{"dataset": "simulated stained blood smears", "head_dim": 16, "optimizer": "muon"}
Rows from block 11 of a small image classifier, named by matrix and row number. Rows with one number within an expert belong to one neuron, the router's apart. Each number is 128 + 24 x the weight over its row's rms, rounded and kept within 0 to 255. All counts start at 0. Numbers have three digits each.
Before each expert's rows are labels from the 100 images, of 14976, where the router gives the expert most weight on average: "colour at peak" is the nearest of a few named colours to the mean colour under the peak; "top examples" is what is common among them. Only what is clearly more common there than usual is listed. The data: simulated stained blood smears. In brackets: how many of the 100.
# router: router (model.blocks.11.mlp.router.weight, 8x256, trained with AdamW), inputs 0-85
# up: expert up (model.blocks.11.mlp.up, 8x256x256), inputs 0-85
# down: expert down (model.blocks.11.mlp.down, 8x256x256, transposed), outputs 0-85

# expert 1
colour at peak: grey (31)
top examples: spiky cells (100); crowded (81)
router.1:097107157174110131116100147132108131106165206129144136159143159137098145145160116137123103178093144114097133137116152120156119080124119164145140061153155137136096138155108174115127135159134156089140096138153169123119148153112173146125130081125081109130133129
up.0:163109125110118111117147144125168104129128142145152159114092135135120156135102130136088110132112167188149136095109142141191193161133100077142157144166137121118116103127134143155167125110099153074142171091114120132159110086119120141131093067092087091128162126
down.0:089118148127101168119179126127140078154129145152109177147142091127203096125150105130129118145147132162168095117099164134090130145172155151135136117132118079132113128075134103099070188173133098140106104095152153131121115123129131106156164115095092121094156106
up.1:097160115135149129114119076098098089123139145142142079127126156153127147122133146099102164098113161116128128146112146133161076167112126151089109141174137121126136115184123104118101144183104121118124093171136107169113131120108114088126134082142126126145113140
down.1:151119166062159141133151121153151116055107147121137097125119133105109108118140122094121147098105124130133128132134156120139111153159164105124084120158133086163132115111104120138072143121127150117130141085156105165164117061119126163116106112092144158110138164
up.2:105092161158126126069137081159128155097103150128190058112109133134147163132140144118172154161104114092080125126056115141132133125159123148136122145114131148120115111118084121146160146125122140124135104162140144145103158134106158111145087149130141157178087127
down.2:141117117133159122175110135146150111147165122153148151159118143106078182112124170117173141109110154110153130135130132144164156094146128124173088120116173134117127104096108101141135161100128147164141093122080149138139140109131089132181148055106088150128136092
up.3:144160092120143134134118119120115157116129105175108101126155147117138149126111107166131118099138163100118173156150087095131116101129139126117158114160118144106135129146107181129123115186089089063178181146103143125095161129093145164121111130070095139116112122
down.3:152116136141131134155183152181118102139138151179142167116107093131118130152125089129168122158105098071146111120102189127164140158112171130159132150101148104120127186142096088111125132094149170135116155128136136134142110096122122162115151112087089120099144124
up.4:149122112128140120115120129129188157116135140144135112121124102126126125133138103102141154156139123147109108132144137163125121117087093125139138133093128123143118160082145185139168125112162172123132141152129083147122122105159101134090142112144183125130114117
down.4:101124115143094179162153104118097152152113137138077173118125155155157096147124106160104089149124109163114121162131106137141162123136130102102115095128122137109164173184152122146163149116080137135107151141103105126141129117139169124111109161105129122132111161
up.5:145093132113137143146130088120106118147087095130130093114114071107141127099107114132167123080116146118080108119150107133133119148131107116092135116150098173152136137118159119121130112142099137140105127123089170151091140122110135138127121126074147162109140129
down.5:116134123122132115135124128140117138097120130132120196123110112105163120142108114131108119100121132132139142114147143111094139114096131099118103116134145177097116125121102100099158119114131107131160132119134173101176091119106145132073116092167106110149142130
up.6:141095142138115119070158118107132175145072130106131106130137118098163156128129117067129102180122142126097135072111099093151108122109117135148174149173110114124132110154137113132100117130170177088157105156137125135128134116157127137140088143119129143170110130
down.6:161170136122143128157096121124109071096123128167111129150069120148132116120094098134120162081133167103121156164146169114097140151168159166161107161138137126116150166085113097155119119111079140137112105126131128139137135160138101102165165070167126095091153141
up.7:127119108124145117165113164116135106092101107166148142127126088113109098102101123139151127110111151135170114119116106118105145084117166104138161137100110156149091102063141116121118150120152114131150151099111119148159181149140107139160143165152103120160137126
down.7:133122139102150130121097126122107129066112151144121122178142110111126110099140123101122121145102151152150117153126155100130096169120113153187165110125105090140140138092158135138104109126167142136113142145113165158095159117129117132153157099125106135162100103
up.8:130133157121069096096123107130131143120105125129146090149135116121156151137084091135103129110103124145140137138097144136147173102106144153136163108095106127131122139123147116152110144121171150132147130126124131110149143091118108195141126129136120149160125139
down.8:145155124122189172141120121118153112109105138114126132129169132124103155100136133115113101163095163117161110174175155113123082162156154086136149136137125140135124169118131087130077127141158138153104076114121123149101112095109119143135146087105127129121166172
up.9:177156114132131085134135123121153165132163126149092167120129144142082141065127119155121115092112124166115137172116075173121178096123121139097170110143117114109127187141146097147099146123116093079108107107131130115110099092095131139129120148093122094160119090
down.9:151143099136165140113123126170085117097109133117151118102126146120115122108096146141066092157119127144171117134140134134178088185115118119139147100137145105146139138131120130122151121122134112118125097178094175121112135167113105140094138065145131149155146157
up.10:119091158151115093105140115140096126119084140145154075126072138169129155207111151098109086113115137118096141112125129159166136165117098151138083141117127122162122133140119127145103152091158107140136116103112136149152097151110124130139133113128124119141155104
down.10:135136124139132138157110122098164151108101148138116114131118124176128096102111126073100152146190117124119132124158130126129127137116111130134127148146053139116159142132137130126149164104142142150129124131115124085091083140161112076166132131119127123101150135

# expert 2
colour at peak: pink (96)
top examples: crescents (98); crowded (98)
router.2:159144120159156134123110132131112158148137081119151109105112145109150133193151087102171150114139167122119143158167130147136138099145099153133109134097127135132089100125114154136147125112136093142143111100101142131138141122127126087114125130098168137119103099
up.0:118140146167158116108155133149099123127140140146136116133133125140110153125149091062209120166122149068138139134082127134127118129133151147154102111107117120117116142110126110081153111095126165122133049155113118150149125109085118123118129098112134149140108130
down.0:129112136131152150141123185148161118135181132116143134172142148124114157137144164117156139137112160123170150113103144115126134090202141166178114106093119132134128098115120121140128143121119141139131102106094109117166152139116122098149123065110110140154118086
up.1:135127145159150120109157101158118122125140146170137088142125161116109150128161106080167142187129112096130081130099111164095123120139130139103099092100145117136105123078094141112137123129146141125165078167120130159146140155109150093122119139138140131145107134
down.1:107128110114125134162145196116143127097170148119127124154136137143128177110133160114196133114127164099143135130091160117138110110178134143154133107115115124131128110146124136132133147114142147082140108101131109125167133141131113096136130089090123105119118106
up.2:146168131113149112122114162137183132147128141140143187102129148150129124106153108126120126126091120128131125159165109100166132137123080125134101081175117141149167149076117159133111141113126169113171139148110179134178120141115122160147192118129139144102119142
down.2:112098150160142123115162090135125176097156114122128102146127116086117142124131149151130152126144159129142123070140126135095143137177128124114160124089155118132138103121128083144148134116147091095121156123135055134106130105111139132165107129129128133120106120
up.3:122140152140123115135178105139158108142108103133142104112095100135117086142138084098126140151074123138176147133143142111087139128140175160132130147155161139173152123152113116102136138141132118142110135118181077115146112128193115136128104140095126139098112139
down.3:141119097109145145172105095150071122101087103075112150127168155164121125116114087136108150117141106163168140112141145122081150156126095127113143099157111124100136148132112113126096172133092110130118090133092141139115134111102077135166129186099114087141138151
up.4:100098124170130143128109095173112132119135120112083059145144141128171160116135154127092107129139142138152165130116110137117172076139132142114153187112148122113117091149152097147129136104128118138117169117132076100092115093081132108136087201137153140109093125
down.4:132134117114142129101106135134140145164089146113165140108146107151119144144126103174134147159110133125106147159122090094109129132099114153158140097132115139154137119082169146106151103169114141140114116130118149144140141140147145139105176124140099113163151144
up.5:126103152137114154093124137145175152143082134097139112093105142107117126155151100136147077117106147148094161130165118090106115146132151157137148121195086089118127155158146110124153118140141128151146130107173162111086099131157125130139125121160169130165123099
down.5:173132131099163114137126142112144134180121139143145110150116154138122147149115138143145104080125146117113130123133145139112141171116123114132139131114138107120090100063166147133120135180117123096105130121086092134141111097124145131153114106093126153080195144
up.6:170154122133094140134144123128137135130135136198143091116080117130113154102126109124063110098118123205078132088159120163148117151145133146092128139146161144121150103170105154120149121136110113092126122141148111149104102089125171132102127093121077177136141117
down.6:112139147092128135151128143163145152149155144156128138175141149109121162155127126077140133115156109133149121153131117148148149140140108147106163095119140112113126134115193127136148183118136117110100108145134164120122095134157088092164126154153092122117137153
up.7:118113101168128105172170142135110138141090155116102114153126169149122112087131142100087114137180099097079143156141174135154121110122125177126121138149129139112146139114142098116143111162108105119112086123132168128119080095168090164118128155136118086126142138
down.7:154084129093100143143113122123147107052164122142112147121130126135091165137127119138156116119102118122153106109095067085127099135113139122112151151089123097101111118103129134141144100136136118145107166181126153114106155103136113138169102109141088178101119069
up.8:102176128131147161135129110102173114167171098117176121118146122080133108117087138119119143128144089140140155141144091114096149157144097099122116101115131141162114146131163115106125161119125134148086149150094102147135080158134137116138122169171161150084141140
down.8:114112128085141133180112079133106087128094137135121131113125195134105083140134081095119114072168164164102131138121122128103121113125098097118132095150108111073129121136115127124104123155113098115104074129131146117115140154124117144162168137141134083142144129
up.9:119109152127095121116142137141128144147136172106125167053121128152156153098110113115125130153160126122165125168122115120109152115110127099102127122115141103125159162127087134149140142077135124173172109125148122126153134096125141121152128144144161110124105120
down.9:146081123154147108137117141126079123084135117107136158084111131148127132156114102153116101115088113135147125111118169149104089163088111137086133126087149053092113204120136095133098124118152145099152164135170116132158116123155104120121117177115142125108139104
up.10:120120105151172129141097150119127141135080143116163109095116114167148169111117152121180111122131148107094130132116140135080128119109124132148128163144114073172129162100139163112130111093159107147184114133115117154121137135177120116142129098161154116178142121
down.10:110163134147111135145058164121089124148139152142119119111095129154121116103130120137127130141144153105130134177125149129132156117084116138116104206103117121113116117134158126123136131094103123132127149113105125138129110080085119141102162182119158164127135130

# expert 7
colour at peak: pink (87)
top examples: discs (100); no large cell (48)
router.7:146135126150134139145105109145093122148151117152107101134102087135137117118120182104096083171128115124137093104085101147124121152130127096093083114154144109119146087146148092126128119146115097120110145090167114116130157132132160115109132166126140110095110136
up.0:123125093161102132133111123112087118141110100123077146140123108157149136146130127146164131106100117141111127109138157148158178114123113136087133134118164107159171147158188071135129131132175124115125146164119068132140080097101186099077139169177113115115129101
down.0:098101144128185120106167160126144092127105142135162152156132140113139133123093106098146136155090141115113173088150123156119130152119115167135138102119112123111113138173122131146143126134134131149125148152138150107090088142120091152134138085126086146136107156
up.1:109120156144161116151137110171130143126111105142132117108096147146139118080099136127133136124144130155156136129124151151161099079094105173118134151113138147088106094112106138127141137114099088140124119167090105142113096160139144109091107090120174152137118105
down.1:111119124117059123110164150148099148118162146108100097118125147126138129151122138131097084089132112110114101148125146143128169147182154096079131093122107132124159160131155132118148155129098139139131155147139124123153139079143143104169137154174105121118135143
up.2:099123126152105134095111146134124092127128093127132128126138124141112111126117119133144141139116070110115127126160122142116138141156153161194148141080126174155096172112122087079123125157087127145105090151116141173124068142171159107114144109082129106124187124
down.2:153139115150126119128088120120117154141134129127141084100152151129110135132128178096146137123109165122159134132104141111128127141066085100127131114142173093129123080150138132132106089136136089132147143120136102138144133084108129105086119110173152143119115152
up.3:108130105175121132109153093144111153135144133091137086176119176113118127142170152123135095126110178114121127156101100110136110127144159118147167125139100144140131059121126108136138102129154149155116064097125147151119171142129123122169092124107138147165126129
down.3:135094156140147127077111162132133133093158133130125157116140187102116154138148130127147155121151113109156106082145129116120163120114157157129130130156158157136087154104079151117140148109111142117163191133148108160149107098108105106124117064149131138123125072
up.4:116112152150127107093119134088080107128154137135131158119157133142144118188080120121120113133161129149089118108109118120123127126101109123118162156118128152115090110148148159127147147137064110143138113157129117153161155145156132130111132124155143101157088110
down.4:129139100140095167111164146107127102110172156113098106121112156175148148088148138117106119141072124131114098129104113118141120138148114071105149121154131149104154084116126144125112096167140152114095144133174160111122139167141184113140146158160117104152137162
up.5:134146121141118124146111155165118104111158128173090111161113112104149175154116128117068122125170130095147118094111144133147157168131179123130105140108140113119125081162100117149150143192140147122114147092161113140182146107106161126136114087124103117147110120
down.5:140124135129136109121167088144121157148113140135149154119154152121148115106146125130109163107142072137155132142132152150114111080097139111115127140149097129107112153097124120116100136096146120122131118145100120094103130156143097125134130202157158075134138124
up.6:119100117129116151128092150123119148126147138111135145115142129125098133091072136141111120090175108119132165137095120122117151142161086134109137110104106137149145123139134083171095146129096115136118078173140098114083154101152153103185129162102093159102141104
down.6:165130138125110089114106158092144139105140126106157096103165126139117159152170166162090171113087127177100128133139131127155100117099116111184112145151123111112115119130118152114125079123133134137149105136130150109141077143125097161076153100142167141152151132
up.7:121100149117134106155103124127147149126140100126127130113154111143124105142100126118122146131128158202120160124126104126127132146117119120112143110164162093119173107104139136131153141117128121117140153097160110126167126116134113132139086161169150131131119094
down.7:150131139136160147103102124147097110080127092172149175129133109119126131128103158117110138153115080090148171154123113126126141087127120147138106113101089133124105156109123146132165102143135156112111165137131119109106115175128095136140117159106135105093150118
up.8:159120119157102146137123169125132061143104164159118156121145105179119132139142156125110142091130080160115158129132148094120139118108112148131152082129166126101120121121101154150107121175106135120141133124130136119102063104117156115126155059131100148128116106
down.8:141079132136113173127091126120134126153130163142164113111119129132133104150155152117145152114149143107125145117112147120108141121102129083132091136147170126112148109148115128091091095098091080156108139105123084115088143137145129114118151137151169124115086130
up.9:138166151154058133126131134099102117158149127146126103130076118147118119145092152151138161092160134087111105085159142110150132141144158137114122133116174096145107141161120111163113163144141128134136124125129115107138140139134140105137112131106092162105118078
down.9:146071118096161124108167116152098149087137109150143146146115129133149160102162102115115147123145171144143111126103119110113087146118136125190114124196115112133143132113133167152166088119156114142144167115140149133106135162143131120092137135194112120129109124
up.10:082107104116099090117126109142169110099088115127127128130107143119150142133164134104176152141111110158128120140110113101120139144082149113086128137125131128089093163135166149132140146131115142148152160121160144120120109089146177113165131203096114123111103093
down.10:149139127155127112135088113133108118168130105154132131147128145135149142197124147129118112151153128133091137152128138137132111154165114127135118132090129095140145142182122110154157112104137123151079128139150134113110180157157124132129147139156149173077122109